{"model": "model that answers yes/no questions on an image's attributes", "dataset": "streak pictures of flow and ridge fields", "train_examples": 195000, "image_size": 48, "crop_scale_min": 0.8, "horizontal_flip": true, "translate": 0.12, "questions_per_image": 4, "encoder_arch": "vit", "encoder_norm": "layernorm", "encoder_norm_position": "pre", "encoder_activation": "gelu", "encoder_head_dim": 16, "encoder_fused_qkv": false, "encoder_bias": "all", "encoder_qk_norm": false, "encoder_parallel_block": false, "encoder_moe": "soft", "encoder_num_experts": 16, "encoder_moe_every": 1, "encoder_expert_mlp_ratio": 0.25, "encoder_slots_per_expert": 2, "encoder_shared_expert": false, "encoder_patch_size": [4, 4], "encoder_conv_stem": true, "encoder_layers": 6, "encoder_width": 512, "encoder_positions": "rope", "fusion": "prefix", "fusion_encoder_width": 192, "fusion_encoder_layers": 6, "fusion_encoder_norm": "layernorm", "fusion_encoder_norm_position": "pre", "fusion_encoder_activation": "gelu_tanh", "fusion_encoder_mlp_ratio": 4, "fusion_encoder_head_dim": 32, "fusion_encoder_fused_qkv": true, "fusion_encoder_bias": "all", "fusion_encoder_qk_norm": false, "fusion_encoder_layer_scale_init": 0.01, "fusion_encoder_parallel_block": false, "fusion_encoder_inner_norm": false, "fusion_encoder_moe": "top_k", "fusion_encoder_drop_path": 0.15, "fusion_encoder_num_experts": 16, "fusion_encoder_moe_every": 2, "fusion_encoder_expert_mlp_ratio": 0.25, "fusion_encoder_experts_per_token": 2, "fusion_encoder_shared_expert": true, "fusion_encoder_positions": "learned", "fusion_encoder_connector": "linear", "residual_init": "none", "optimizer": "soap", "beta2": 0.99, "lr": 0.0013, "beta1": 0.95, "shampoo_beta": 0.95, "eps": 1e-08, "precondition_frequency": 32, "max_precond_dim": 1024, "one_sided": false, "adamw_lr_other_params": 0.0007, "l1_shrink": 0.003, "steps": 8000, "batch_size": 48, "epochs": 2.0, "lr_schedule": "linear", "final_lr_fraction": 0.01, "warmup_steps": 160, "weight_decay": 0.1, "adamw_weight_decay_other_params": 0}
Rows from block 2 of the fusion encoder of a small model that answers yes/no questions on an image's attributes, named by matrix and row number. Rows with one number belong to one neuron. Each number is 50 + 10 x the weight over its row's rms, rounded and kept within 0 to 99. All counts start at 0. After the name is the row's rms in percent of the matrix's.
After each neuron's rows are labels from the 100 texts, of 14976, where the neuron reaches its highest value: "fires on" is the input token at the peak. Only what is clearly more common there than usual is listed. The data: streak pictures of flow and ridge fields. In brackets: how many of the 100.
# fc1: MLP up (fusion_encoder.blocks.2.mlp.fc1.weight, 768x192), inputs 0-95
# fc2: MLP down (fusion_encoder.blocks.2.mlp.fc2.weight, 192x768, transposed), outputs 0-95

fc1.48 102:59 52 46 49 51 55 69 38 44 74 38 55 57 34 47 35 37 48 41 70 46 52 47 57 46 49 49 51 40 51 58 46 48 58 49 58 47 49 49 61 50 51 48 50 49 46 66 54 65 37 46 51 42 38 49 48 49 32 46 45 46 46 64 55 38 44 58 49 53 34 48 52 60 60 46 45 49 26 60 54 28 51 51 86 52 50 47 44 54 37 65 34 52 59 50 49
fc2.48 091:52 50 51 36 37 45 53 48 42 39 49 42 45 49 45 81 58 55 52 67 68 44 55 48 46 40 50 60 51 43 26 26 54 54 52 57 45 50 73 50 51 44 30 55 49 67 52 51 61 47 52 55 46 50 48 46 50 55 62 47 41 49 53 50 52 64 55 49 61 49 32 50 48 46 50 49 49 71 27 43 52 50 53 05 51 54 60 43 31 58 40 43 43 45 32 32
fires on: "pair of whorls" (100)

fc1.475 072:53 52 48 37 46 49 54 51 78 49 39 45 58 52 62 31 50 45 69 68 53 60 52 64 38 64 41 56 43 28 59 49 49 80 40 41 64 59 50 47 51 50 58 56 62 58 52 59 43 52 62 45 48 57 42 63 51 61 47 52 51 43 33 69 61 50 49 47 65 42 59 43 57 60 28 43 37 39 46 51 50 47 51 53 50 49 68 55 34 54 53 41 50 61 50 47
fc2.475 068:54 61 43 50 52 45 58 49 49 54 53 52 42 47 55 50 68 59 38 62 39 46 56 50 50 38 43 66 39 33 46 37 50 41 83 57 44 53 37 50 52 36 24 56 70 50 50 62 37 33 51 66 40 47 49 56 46 47 61 34 50 54 70 23 47 46 57 54 41 34 58 47 54 50 61 66 49 40 49 50 33 52 50 40 66 71 54 44 49 56 50 66 49 58 48 62
fires on: "loop" (100)

fc1.414 148:36 61 57 52 50 60 51 55 49 95 58 48 44 55 57 42 48 55 54 41 47 50 54 49 40 44 35 58 45 54 43 31 50 49 58 46 58 51 51 39 47 43 52 59 38 51 40 65 63 62 82 59 56 56 43 46 48 49 31 41 72 47 65 49 51 63 33 58 74 58 45 49 48 42 51 40 49 61 44 45 48 39 40 37 46 58 52 40 61 58 43 53 42 54 55 54
fc2.414 177:52 34 50 55 36 25 42 50 50 53 49 48 51 67 62 59 51 51 55 49 54 48 67 47 35 49 49 58 50 43 55 47 45 56 57 33 56 53 51 57 53 47 20 47 63 46 50 54 28 31 49 49 50 55 50 43 58 53 64 55 46 26 52 51 44 49 57 07 41 30 48 47 77 51 50 44 47 42 49 51 51 50 45 26 39 47 75 42 55 50 47 49 53 57 67 66
fires on: "delta" (41); "waves" (25); "loop" (17); "saddle" (17)

fc1.734 107:56 50 47 50 58 41 53 30 57 51 46 62 69 52 49 21 31 38 49 56 50 50 47 57 37 50 54 51 51 55 23 17 53 52 45 25 57 51 43 44 62 73 78 55 53 46 64 48 47 43 55 40 37 51 48 45 50 43 48 50 58 55 57 50 54 62 45 48 36 39 37 36 42 45 62 46 50 50 52 54 57 56 57 50 39 50 69 63 40 51 54 51 45 56 52 41
fc2.734 111:46 40 55 47 44 54 50 52 49 36 45 55 48 45 51 61 59 44 54 68 56 58 64 30 49 48 54 57 21 55 58 58 72 51 58 53 55 50 27 40 28 50 37 52 48 58 45 52 53 34 47 54 36 51 52 42 71 54 51 48 46 48 56 63 47 49 50 77 67 57 55 44 40 51 50 50 54 41 31 55 39 50 57 47 60 41 47 52 51 54 40 30 47 55 43 51
fires on: "whorl" (100)

fc1.641 073:50 51 45 63 62 51 41 36 46 36 54 55 47 55 73 53 55 49 51 81 49 48 47 48 49 39 48 45 71 47 62 73 50 44 37 40 45 47 67 54 54 49 69 26 67 52 55 49 52 69 49 55 54 51 59 65 58 28 57 51 52 31 60 60 42 46 62 57 54 51 57 44 46 51 32 50 50 40 52 49 45 56 52 45 57 50 26 47 56 49 59 51 57 55 55 60
fc2.641 081:42 54 35 35 40 43 54 57 52 73 51 60 52 47 37 47 33 49 28 52 61 40 32 38 53 50 55 52 53 48 50 46 49 52 39 68 59 50 50 48 40 50 61 27 35 48 48 58 40 50 36 39 68 63 44 50 32 76 33 63 57 70 54 37 59 50 48 44 62 57 48 63 43 50 53 52 59 81 43 47 50 50 48 53 32 69 66 36 57 51 49 54 51 42 40 40
fires on: "waves" (100)

fc1.471 076:48 48 52 50 44 52 46 45 53 72 51 27 52 49 52 63 51 47 44 55 48 40 50 60 37 59 59 55 51 53 37 37 46 50 48 68 51 73 66 53 47 52 53 51 48 44 51 39 59 47 39 43 54 58 51 47 66 50 58 48 51 46 50 51 67 50 55 56 64 50 48 30 50 36 43 47 32 32 75 46 49 49 43 29 38 25 50 54 58 68 71 55 52 48 69 43
fc2.471 074:50 36 39 55 65 32 35 51 57 59 45 51 30 51 75 56 52 63 56 56 59 57 55 50 56 55 49 53 50 45 29 55 49 48 35 57 53 50 48 53 38 66 48 46 48 57 18 47 35 54 48 63 72 53 51 42 47 52 68 61 44 49 27 43 41 49 48 46 67 42 37 54 82 51 64 35 32 52 50 47 53 58 68 46 68 63 50 49 48 37 60 50 52 50 60 49
fires on: "whorl" (51); "pair of whorls" (49)

fc1.526 095:61 44 42 62 52 47 52 54 53 56 48 46 51 46 55 35 54 56 48 35 51 50 34 52 36 40 29 49 48 50 39 60 59 61 56 48 60 60 47 63 35 48 57 52 55 65 32 59 52 52 24 49 43 46 51 49 40 40 49 64 53 49 47 58 43 62 66 63 50 79 71 51 80 42 50 48 41 61 40 50 39 57 71 41 71 39 53 51 65 49 61 45 39 40 52 40
fc2.526 103:46 21 47 50 40 57 33 52 36 29 23 53 57 43 75 39 37 42 58 53 45 56 65 48 42 39 49 62 54 49 59 59 36 39 48 48 52 36 64 46 68 50 27 54 46 51 68 37 46 57 60 45 48 63 50 54 52 52 47 50 48 47 49 38 36 38 26 46 42 44 51 45 51 42 48 53 50 50 42 57 49 45 48 41 20 50 39 58 38 61 43 54 53 56 49 58
fires on: "source" (48); "parallel" (25)

fc1.285 059:66 47 54 39 38 55 39 53 52 51 46 57 53 30 51 46 56 39 49 56 50 53 60 45 45 49 48 54 51 50 55 23 50 57 51 50 54 41 53 45 48 51 49 43 51 50 49 62 60 67 52 49 65 50 51 61 46 51 50 57 66 58 54 50 53 50 55 52 52 46 48 45 60 45 44 58 49 44 40 39 35 44 49 36 49 67 52 49 58 52 48 88 50 41 44 53
fc2.285 061:49 55 62 55 61 60 65 50 54 54 50 40 51 49 43 54 28 60 54 40 49 62 18 51 46 62 28 50 43 44 58 84 51 50 52 57 17 54 50 50 52 54 39 53 47 47 56 40 62 54 58 50 43 51 50 63 73 57 47 49 46 49 50 49 55 44 53 57 29 38 46 47 58 51 48 46 48 47 48 52 58 50 36 48 70 51 50 50 44 54 47 36 50 52 49 77
fires on: "loop" (100)

fc1.199 152:57 52 51 46 43 49 49 43 65 55 60 59 56 52 33 51 56 64 64 45 49 30 48 42 63 42 57 32 38 73 52 58 50 68 54 74 52 47 46 52 54 50 54 44 60 34 48 48 29 42 54 51 41 46 37 46 41 62 56 62 70 37 51 57 52 44 57 56 69 57 46 46 52 49 39 43 46 51 20 63 58 40 45 39 58 54 62 58 57 57 52 51 55 46 46 43
fc2.199 154:44 37 60 51 71 53 37 28 51 57 47 41 40 39 46 51 42 44 55 49 40 49 54 37 60 53 56 57 50 59 52 68 59 62 53 45 50 49 55 51 49 57 62 57 46 66 42 46 47 39 48 43 50 45 42 51 26 56 41 42 46 43 49 44 38 65 47 41 50 64 57 51 58 47 60 43 67 47 46 53 46 53 45 46 44 45 38 26 27 49 46 32 75 92 67 63
fires on: "loop" (100)

fc1.392 079:46 55 56 47 30 55 57 41 48 47 45 50 50 29 40 23 60 64 58 58 70 40 50 51 47 49 50 46 35 66 71 20 48 39 50 59 48 55 41 56 25 57 52 37 57 53 50 56 56 50 44 53 55 42 42 47 52 65 60 50 60 45 49 63 49 54 36 50 48 41 62 62 51 48 50 55 24 29 50 50 75 57 50 56 43 54 56 47 51 51 36 52 51 44 45 41
fc2.392 086:46 46 42 63 63 45 26 42 44 54 52 50 50 67 48 57 52 59 68 78 42 57 47 52 55 53 45 48 45 59 49 36 46 62 48 36 63 44 54 51 90 48 47 53 48 49 44 53 38 48 42 53 40 61 50 32 43 48 42 48 77 27 44 33 43 49 65 34 54 51 43 52 57 51 57 52 50 48 35 62 45 50 34 56 51 39 60 51 42 79 53 54 51 49 61 58
fires on: "source" (88)

fc1.604 090:43 54 46 52 52 32 50 52 29 35 51 55 47 52 55 44 51 46 49 50 41 39 58 50 54 57 56 46 42 51 51 53 41 50 57 47 31 53 48 66 50 52 52 46 65 50 54 46 58 61 51 51 44 21 47 50 48 50 43 54 52 46 42 48 43 54 46 50 43 70 51 57 68 40 46 40 64 48 54 56 49 55 70 62 66 52 48 37 49 63 40 73 51 74 56 41
fc2.604 088:48 58 48 58 50 61 53 62 48 75 37 46 50 48 47 42 48 36 57 53 54 42 45 46 36 39 34 49 38 53 50 51 37 48 32 59 81 51 39 48 46 34 53 46 37 55 58 42 54 63 41 46 47 58 52 50 50 54 51 47 52 49 52 55 44 42 45 35 46 51 44 49 37 56 39 52 35 50 49 43 38 39 22 42 58 82 44 49 51 51 28 54 40 52 63 45
fires on: "high contrast" (63); "waves" (33)

fc1.654 121:47 69 45 50 44 60 58 70 60 47 51 54 59 46 34 42 41 52 61 48 49 50 39 57 61 50 37 70 51 56 48 47 44 50 27 45 52 42 44 39 48 55 59 53 52 67 55 49 55 33 27 60 49 60 51 55 46 63 47 51 55 43 45 48 48 51 50 53 29 52 44 53 47 53 70 61 51 51 53 55 30 54 54 64 34 67 64 60 61 51 53 52 69 32 50 51
fc2.654 103:47 45 50 53 50 72 44 55 53 35 54 54 54 51 46 54 36 31 44 53 54 55 49 48 50 51 56 46 46 61 76 31 45 53 45 35 36 48 55 50 60 49 65 36 60 49 58 50 53 65 49 48 67 45 34 54 60 52 36 52 29 51 65 43 38 52 48 57 49 53 53 48 59 46 56 40 48 59 58 48 58 55 55 47 42 22 43 35 39 50 51 51 51 39 53 50
fires on: "high contrast" (100)

fc1.52 119:42 57 59 49 53 60 53 70 48 56 45 50 62 53 55 62 39 52 71 31 57 39 51 62 63 38 65 41 52 56 49 34 59 59 54 32 57 51 31 44 44 63 49 57 63 57 77 38 47 51 40 56 51 68 57 59 36 51 51 50 59 55 56 67 46 44 54 64 52 56 63 33 47 51 32 49 39 35 42 50 51 56 46 50 59 58 55 52 65 61 50 67 64 51 44 61
fc2.52 126:44 57 51 46 47 72 41 46 53 56 50 61 49 49 53 50 36 57 36 51 60 64 46 49 57 54 31 49 25 52 68 54 58 72 60 40 50 48 58 48 46 50 51 51 52 47 39 45 69 41 58 53 56 53 57 47 53 01 39 50 48 70 47 55 49 68 58 48 54 62 49 75 47 57 73 46 53 49 47 52 39 44 53 55 51 45 50 45 55 63 47 49 52 27 42 50
fires on: "high contrast" (100)

fc1.590 092:53 65 46 49 38 50 36 25 44 59 50 49 54 44 63 65 36 22 51 51 71 44 48 63 57 53 38 53 49 50 32 57 44 47 46 76 52 51 43 52 59 72 44 69 58 52 56 50 20 30 45 62 36 64 33 63 56 53 56 47 65 45 50 48 51 54 56 61 54 39 42 38 52 55 47 58 48 67 48 58 48 51 43 73 20 57 52 51 55 50 46 59 54 51 53 46
fc2.590 087:50 55 62 51 61 50 64 60 39 28 59 46 64 42 27 43 50 67 51 44 39 44 64 51 47 56 88 49 34 58 47 67 69 71 48 60 13 44 48 54 36 43 46 48 45 50 47 51 63 61 66 44 50 46 50 40 54 53 57 49 43 49 43 45 50 46 49 51 55 42 54 55 51 62 51 53 49 49 58 49 67 82 53 29 61 20 44 54 38 31 50 79 45 69 52 44
fires on: "pair of whorls" (100)

fc1.553 070:47 38 56 45 40 57 42 72 24 37 53 49 63 51 46 48 27 51 41 51 51 58 49 54 47 52 51 52 50 62 47 57 63 51 53 41 32 33 37 57 49 47 70 49 58 37 36 44 70 54 50 47 52 33 48 69 64 48 47 60 12 51 51 35 46 46 57 59 69 57 52 57 49 37 43 41 49 36 50 54 41 64 45 50 21 61 49 46 47 57 55 41 49 51 40 50
fc2.553 068:52 40 37 72 80 58 51 71 37 68 48 41 47 40 51 47 42 48 56 46 74 50 44 50 42 32 51 53 44 52 51 14 61 21 26 42 67 41 63 51 60 41 50 52 47 50 50 37 43 56 56 50 50 53 51 52 50 27 49 51 42 56 56 77 46 48 51 41 49 58 50 38 52 55 46 38 50 66 43 50 60 42 44 53 50 54 50 50 39 37 53 52 49 58 61 51
fires on: "pair of whorls" (55); "turbulent" (40)

fc1.418 099:41 62 51 57 45 49 50 32 35 66 54 44 36 34 51 53 50 47 68 69 45 51 48 50 37 51 51 58 37 39 44 53 37 42 67 28 27 37 61 77 49 51 60 38 58 43 39 47 51 54 74 66 49 54 53 50 56 63 45 40 60 50 50 31 65 39 49 42 63 52 49 50 54 37 41 47 53 56 42 50 49 64 55 35 64 63 43 63 51 51 57 65 29 60 58 40
fc2.418 098:54 35 42 66 35 30 56 64 46 41 49 56 50 63 43 50 48 60 48 69 55 48 79 45 61 62 69 50 41 69 54 47 39 51 42 80 69 38 29 50 51 53 52 45 49 46 46 55 40 38 58 49 49 45 55 58 53 51 35 49 45 40 49 67 39 65 45 54 48 58 46 50 45 50 58 62 48 49 50 54 42 49 66 59 22 57 51 43 53 52 48 34 50 40 55 57
fires on: "delta" (100)

fc1.49 070:55 51 40 49 44 62 41 43 44 90 65 53 49 46 50 48 55 62 63 53 52 73 46 61 42 43 68 60 48 40 38 40 71 55 56 48 57 31 25 51 42 50 51 48 54 45 41 27 55 68 59 54 42 63 39 52 41 48 54 39 47 52 67 53 55 65 46 48 58 69 53 42 50 44 54 39 48 48 45 32 53 68 46 69 60 53 49 50 56 45 56 46 41 54 50 49
fc2.49 067:40 44 56 59 50 54 74 54 48 30 51 54 68 67 49 48 46 54 46 49 55 34 59 54 27 50 60 40 48 43 49 29 54 50 39 49 49 46 62 54 40 53 17 47 54 49 47 40 60 49 61 48 53 60 75 50 50 44 55 54 47 48 49 42 50 35 54 44 46 52 45 79 63 56 54 46 53 67 50 55 34 45 50 19 44 74 41 41 31 48 42 67 46 38 57 45
fires on: "saddle" (55); "pair of whorls" (45)

fc1.566 083:35 66 32 35 34 80 42 47 31 45 49 54 54 53 57 38 45 43 63 83 52 50 57 52 46 43 51 49 36 51 53 36 55 51 59 50 47 46 57 56 52 44 44 52 64 39 38 45 54 76 39 32 58 45 58 55 68 44 49 37 32 35 40 51 54 39 59 48 59 62 51 50 53 26 52 51 33 59 45 51 62 33 37 53 51 75 46 62 50 48 51 48 52 57 57 62
fc2.566 087:44 49 50 49 51 49 30 61 46 58 52 52 63 68 52 49 46 73 50 73 40 18 46 50 69 41 51 45 36 46 61 50 16 41 36 51 48 50 50 52 60 49 60 56 68 49 72 57 50 54 49 48 55 50 23 45 28 50 64 47 41 65 50 62 43 61 51 49 42 56 37 57 29 53 52 31 42 41 49 48 54 48 40 48 54 42 52 50 38 43 57 40 41 50 37 60
fires on: "pair of whorls" (52); "delta" (41)

fc1.255 095:70 50 50 41 35 45 56 51 43 59 40 43 49 56 45 62 47 56 63 56 49 57 52 50 28 50 47 48 38 53 46 44 72 59 50 52 52 50 65 68 43 38 55 45 49 45 67 57 02 66 50 23 75 49 54 49 47 46 43 48 33 50 44 56 62 49 46 48 51 40 55 50 42 64 60 36 64 51 48 49 53 60 58 49 68 49 59 50 47 45 48 46 47 48 68 43
fc2.255 097:48 53 35 47 42 44 54 31 50 41 67 52 54 47 52 54 50 57 47 47 61 61 64 69 50 42 32 45 43 54 47 65 33 47 53 58 36 49 62 53 55 42 53 56 61 44 49 50 51 52 52 50 63 44 49 55 41 28 57 54 56 49 56 49 50 65 40 33 42 65 53 49 57 32 54 49 57 49 51 38 49 52 47 43 57 64 51 82 54 51 46 45 55 60 59 50
fires on: "waves" (100)

fc1.234 133:49 33 48 45 28 47 49 48 50 64 36 49 48 55 51 58 50 56 32 59 48 51 57 55 49 54 50 55 53 62 61 55 64 49 53 46 46 48 59 44 66 53 49 33 51 72 35 39 60 50 46 50 48 57 50 50 47 50 48 57 71 51 40 61 59 43 50 69 54 44 56 46 61 49 57 40 54 51 48 46 44 55 49 49 44 81 58 45 48 47 57 52 55 56 54 48
fc2.234 126:47 67 56 50 43 48 50 51 45 64 53 49 45 50 52 53 60 55 59 50 61 56 58 55 56 65 52 60 40 58 34 44 58 45 38 73 52 46 45 52 29 54 49 63 39 52 45 50 58 20 33 44 48 50 39 42 70 52 88 44 20 54 60 48 42 47 50 14 45 17 44 57 50 41 45 51 48 64 44 45 43 53 46 73 55 51 50 61 55 31 50 39 73 51 44 46
fires on: "saddle" (88)

fc1.692 103:33 50 54 28 43 36 39 38 14 51 51 59 50 63 52 47 51 43 57 43 70 54 53 53 53 50 44 53 42 33 41 71 65 61 53 50 74 41 70 78 64 63 46 53 51 32 52 51 36 48 56 39 52 49 56 39 78 51 43 49 50 39 49 49 55 22 48 47 70 54 39 61 62 42 42 51 50 52 59 49 51 60 63 44 49 52 48 65 42 60 58 35 48 62 53 40
fc2.692 089:49 22 52 44 37 51 50 49 47 53 52 47 54 64 49 41 43 51 62 51 49 45 59 50 57 44 44 60 59 55 52 50 49 45 57 64 55 48 39 54 63 35 42 47 48 49 52 65 84 51 49 48 57 45 64 65 54 67 50 49 55 47 38 61 45 54 47 39 49 53 50 31 57 56 76 58 54 67 52 38 27 61 74 51 73 48 63 55 57 24 40 29 51 52 58 47
fires on: "loop" (96)

fc1.237 121:44 49 49 51 64 49 47 50 72 54 26 57 34 39 60 61 58 62 47 47 38 42 33 57 48 33 55 48 67 55 52 50 37 64 49 47 47 68 29 67 46 54 52 34 55 35 26 58 79 36 43 56 61 32 40 52 56 52 47 50 51 57 67 48 48 50 53 49 54 48 52 52 47 52 58 47 52 31 55 67 50 49 55 49 38 27 59 55 54 68 50 45 67 36 54 31
fc2.237 111:53 34 46 41 43 50 53 46 52 59 50 56 48 61 66 57 46 38 58 38 35 60 60 53 38 53 63 50 56 57 42 43 60 39 44 36 27 53 53 50 60 28 53 51 48 57 56 41 65 49 50 55 52 45 32 54 46 18 59 54 51 58 52 82 79 56 46 39 50 52 55 46 49 53 31 47 52 42 46 39 50 57 57 51 58 55 53 48 47 48 48 73 45 53 65 65
fires on: "pair of whorls" (100)

fc1.627 067:50 38 48 51 43 36 53 58 51 57 36 40 63 49 53 44 50 60 48 51 39 41 48 35 36 56 48 38 52 55 48 55 50 49 49 39 56 48 46 53 53 73 52 35 52 51 61 50 46 51 39 49 57 46 50 49 52 51 41 75 59 40 50 50 47 36 58 54 68 68 49 42 59 65 43 53 29 71 45 45 54 54 50 44 50 85 51 49 34 48 49 53 47 42 51 34
fc2.627 065:46 41 58 48 46 56 26 50 45 52 49 48 50 55 53 49 63 52 43 35 55 51 55 50 49 40 58 52 51 47 44 50 47 43 24 54 17 45 52 52 45 26 52 50 47 52 31 32 70 60 49 52 31 57 44 50 48 58 73 57 50 44 41 39 54 70 46 49 50 44 53 55 65 51 42 33 50 50 55 49 64 48 51 49 26 50 37 67 49 49 51 22 61 66 49 53
fires on: "saddle" (78); "parallel" (22)

fc1.290 069:33 52 40 48 46 68 33 62 49 48 41 59 24 55 46 16 53 53 53 54 50 36 46 51 39 39 47 64 46 55 60 57 63 55 48 54 49 50 60 55 59 48 62 35 54 58 58 44 57 70 49 72 52 59 64 42 49 59 47 52 59 82 48 57 47 39 50 51 57 47 52 45 47 48 72 34 68 62 39 44 42 37 54 55 58 58 41 52 58 52 44 44 49 51 40 58
fc2.290 067:46 55 54 51 45 26 48 51 54 42 57 56 49 46 49 73 26 53 51 32 52 65 26 38 44 62 45 46 69 51 11 51 30 52 46 35 48 67 27 46 57 42 50 66 58 53 48 44 31 36 45 43 75 49 40 51 46 61 52 34 40 45 43 39 48 34 54 36 60 25 64 48 61 54 42 50 55 56 50 49 48 48 54 45 57 48 48 41 51 51 35 54 61 37 51 61
fires on: "source" (100)

fc1.58 084:51 65 30 44 54 49 50 74 50 54 50 44 52 45 49 47 48 49 38 41 51 52 48 36 48 54 53 51 51 47 46 54 50 72 47 48 51 60 46 53 50 57 51 56 66 48 50 66 43 50 62 47 59 51 53 60 50 47 29 50 41 50 27 55 60 51 52 50 57 47 50 42 48 70 48 45 26 47 77 32 51 50 39 52 25 33 56 56 49 47 50 61 58 43 47 42
fc2.58 087:36 27 45 61 44 53 50 68 37 41 32 54 54 55 66 56 39 64 51 50 44 28 42 48 63 50 49 49 63 58 45 50 57 30 52 50 59 29 49 57 46 42 40 51 56 42 52 45 68 53 66 49 55 45 32 50 42 56 74 49 45 58 47 62 50 47 44 33 45 50 63 37 52 49 50 44 59 46 49 51 72 46 67 62 56 57 44 52 67 53 51 51 55 56 40 46
fires on: "high contrast" (53); "whorl" (29); "loop" (18)

fc1.493 069:49 56 57 51 41 56 47 66 29 28 50 50 53 55 76 34 38 43 64 38 71 47 40 47 53 55 57 58 43 50 29 70 55 57 46 76 54 41 49 50 49 53 49 54 62 36 42 50 77 48 55 41 49 36 52 61 53 49 53 50 58 31 78 60 52 58 41 39 36 33 54 62 45 53 55 47 53 52 65 46 45 57 51 46 40 52 57 51 51 50 50 52 42 47 59 24
fc2.493 068:66 09 50 50 57 32 65 54 46 30 72 50 49 54 51 38 33 40 40 23 48 57 48 58 46 44 48 36 60 50 44 46 56 48 64 55 54 35 45 57 69 39 30 24 61 37 54 44 45 54 53 52 38 50 52 50 35 33 25 50 57 52 42 51 51 36 47 29 51 51 50 46 52 57 53 61 51 51 43 61 43 56 44 50 45 54 50 52 65 58 45 66 27 28 60 59
fires on: "saddle" (81); "turbulent" (19)

fc1.666 105:64 36 50 54 92 54 57 46 49 32 43 58 41 49 54 37 33 52 48 66 46 42 43 50 62 48 53 37 52 50 69 39 50 48 45 47 57 58 53 70 44 51 59 58 45 70 69 56 45 49 55 68 48 42 42 52 46 71 45 45 57 54 49 49 54 31 45 69 43 52 48 50 52 39 53 53 39 62 44 47 40 41 55 48 39 60 57 58 40 56 47 38 47 46 53 39
fc2.666 103:50 52 61 68 28 45 50 50 53 37 43 51 53 48 68 50 85 46 64 42 40 50 51 35 43 48 50 48 25 41 39 58 58 55 48 27 38 54 50 51 53 43 37 51 44 39 44 64 51 54 49 49 48 50 39 53 43 61 55 44 53 46 47 56 47 46 45 59 48 55 31 65 54 54 33 51 47 50 44 47 59 49 48 54 57 49 47 49 32 46 50 69 50 42 49 53
fires on: "whorl" (98)

fc1.282 112:47 53 59 48 53 41 40 54 34 46 46 66 52 37 63 05 64 43 56 46 57 36 50 37 52 61 49 41 56 40 53 51 49 51 49 47 45 49 46 50 46 42 63 49 48 50 67 30 24 67 51 48 48 56 30 55 50 60 43 46 34 60 46 51 46 39 46 49 46 58 59 46 53 59 51 72 41 56 52 44 51 44 52 44 63 62 67 52 48 64 66 32 41 70 48 48
fc2.282 111:56 35 60 50 69 44 49 50 57 56 22 47 48 53 50 31 53 53 52 40 44 65 25 58 55 47 62 52 39 44 43 39 49 48 57 51 54 59 41 50 59 53 47 35 46 50 52 50 80 64 44 42 57 46 48 45 27 35 52 52 50 37 45 38 51 54 63 58 51 46 82 69 38 55 47 54 51 50 62 42 59 41 53 46 51 36 50 45 57 45 49 56 46 50 56 62
fires on: "source" (85); "delta" (15)

fc1.725 146:48 63 62 53 52 54 43 65 53 90 53 55 59 52 52 58 40 47 51 62 56 59 48 42 49 37 39 45 64 42 56 56 44 52 48 51 55 58 47 54 52 42 48 50 55 40 09 65 90 58 48 51 61 45 43 45 67 50 53 34 59 55 38 51 48 47 39 54 55 47 54 45 52 45 51 57 46 47 46 59 45 57 52 33 51 56 49 44 44 44 64 47 48 43 64 40
fc2.725 145:50 57 57 44 43 43 53 42 57 44 27 36 50 51 39 47 58 51 63 46 56 42 55 30 53 47 50 48 55 52 48 46 68 47 47 47 45 49 45 57 52 45 51 50 40 55 67 45 76 44 58 44 41 53 51 49 26 25 58 39 56 55 45 57 49 56 52 37 57 40 46 45 51 54 58 52 49 53 32 39 37 36 70 46 36 40 46 62 53 27 52 50 53 53 31 23
fires on: "delta" (100)

fc1.337 117:25 51 39 52 44 44 54 49 53 42 52 49 49 44 46 61 68 67 48 80 45 52 54 47 18 56 51 31 53 55 50 22 44 50 55 52 50 54 41 58 31 39 50 45 36 66 45 41 59 37 44 55 62 47 43 61 48 37 50 41 50 43 53 40 53 44 55 68 39 39 68 52 50 65 55 48 74 72 54 35 28 48 56 49 60 50 37 50 57 27 45 56 57 55 45 41
fc2.337 116:46 54 41 52 47 52 41 50 57 80 53 71 50 64 70 64 27 55 58 71 57 38 39 42 53 39 57 38 78 66 59 50 27 57 61 43 47 47 70 45 44 35 50 48 60 49 44 54 55 49 52 50 54 67 65 46 49 57 44 54 50 53 46 53 48 51 47 61 59 71 40 56 44 57 63 25 47 42 49 55 64 49 45 52 16 41 23 45 59 64 52 48 51 37 63 50
fires on: "source" (77); "delta" (14)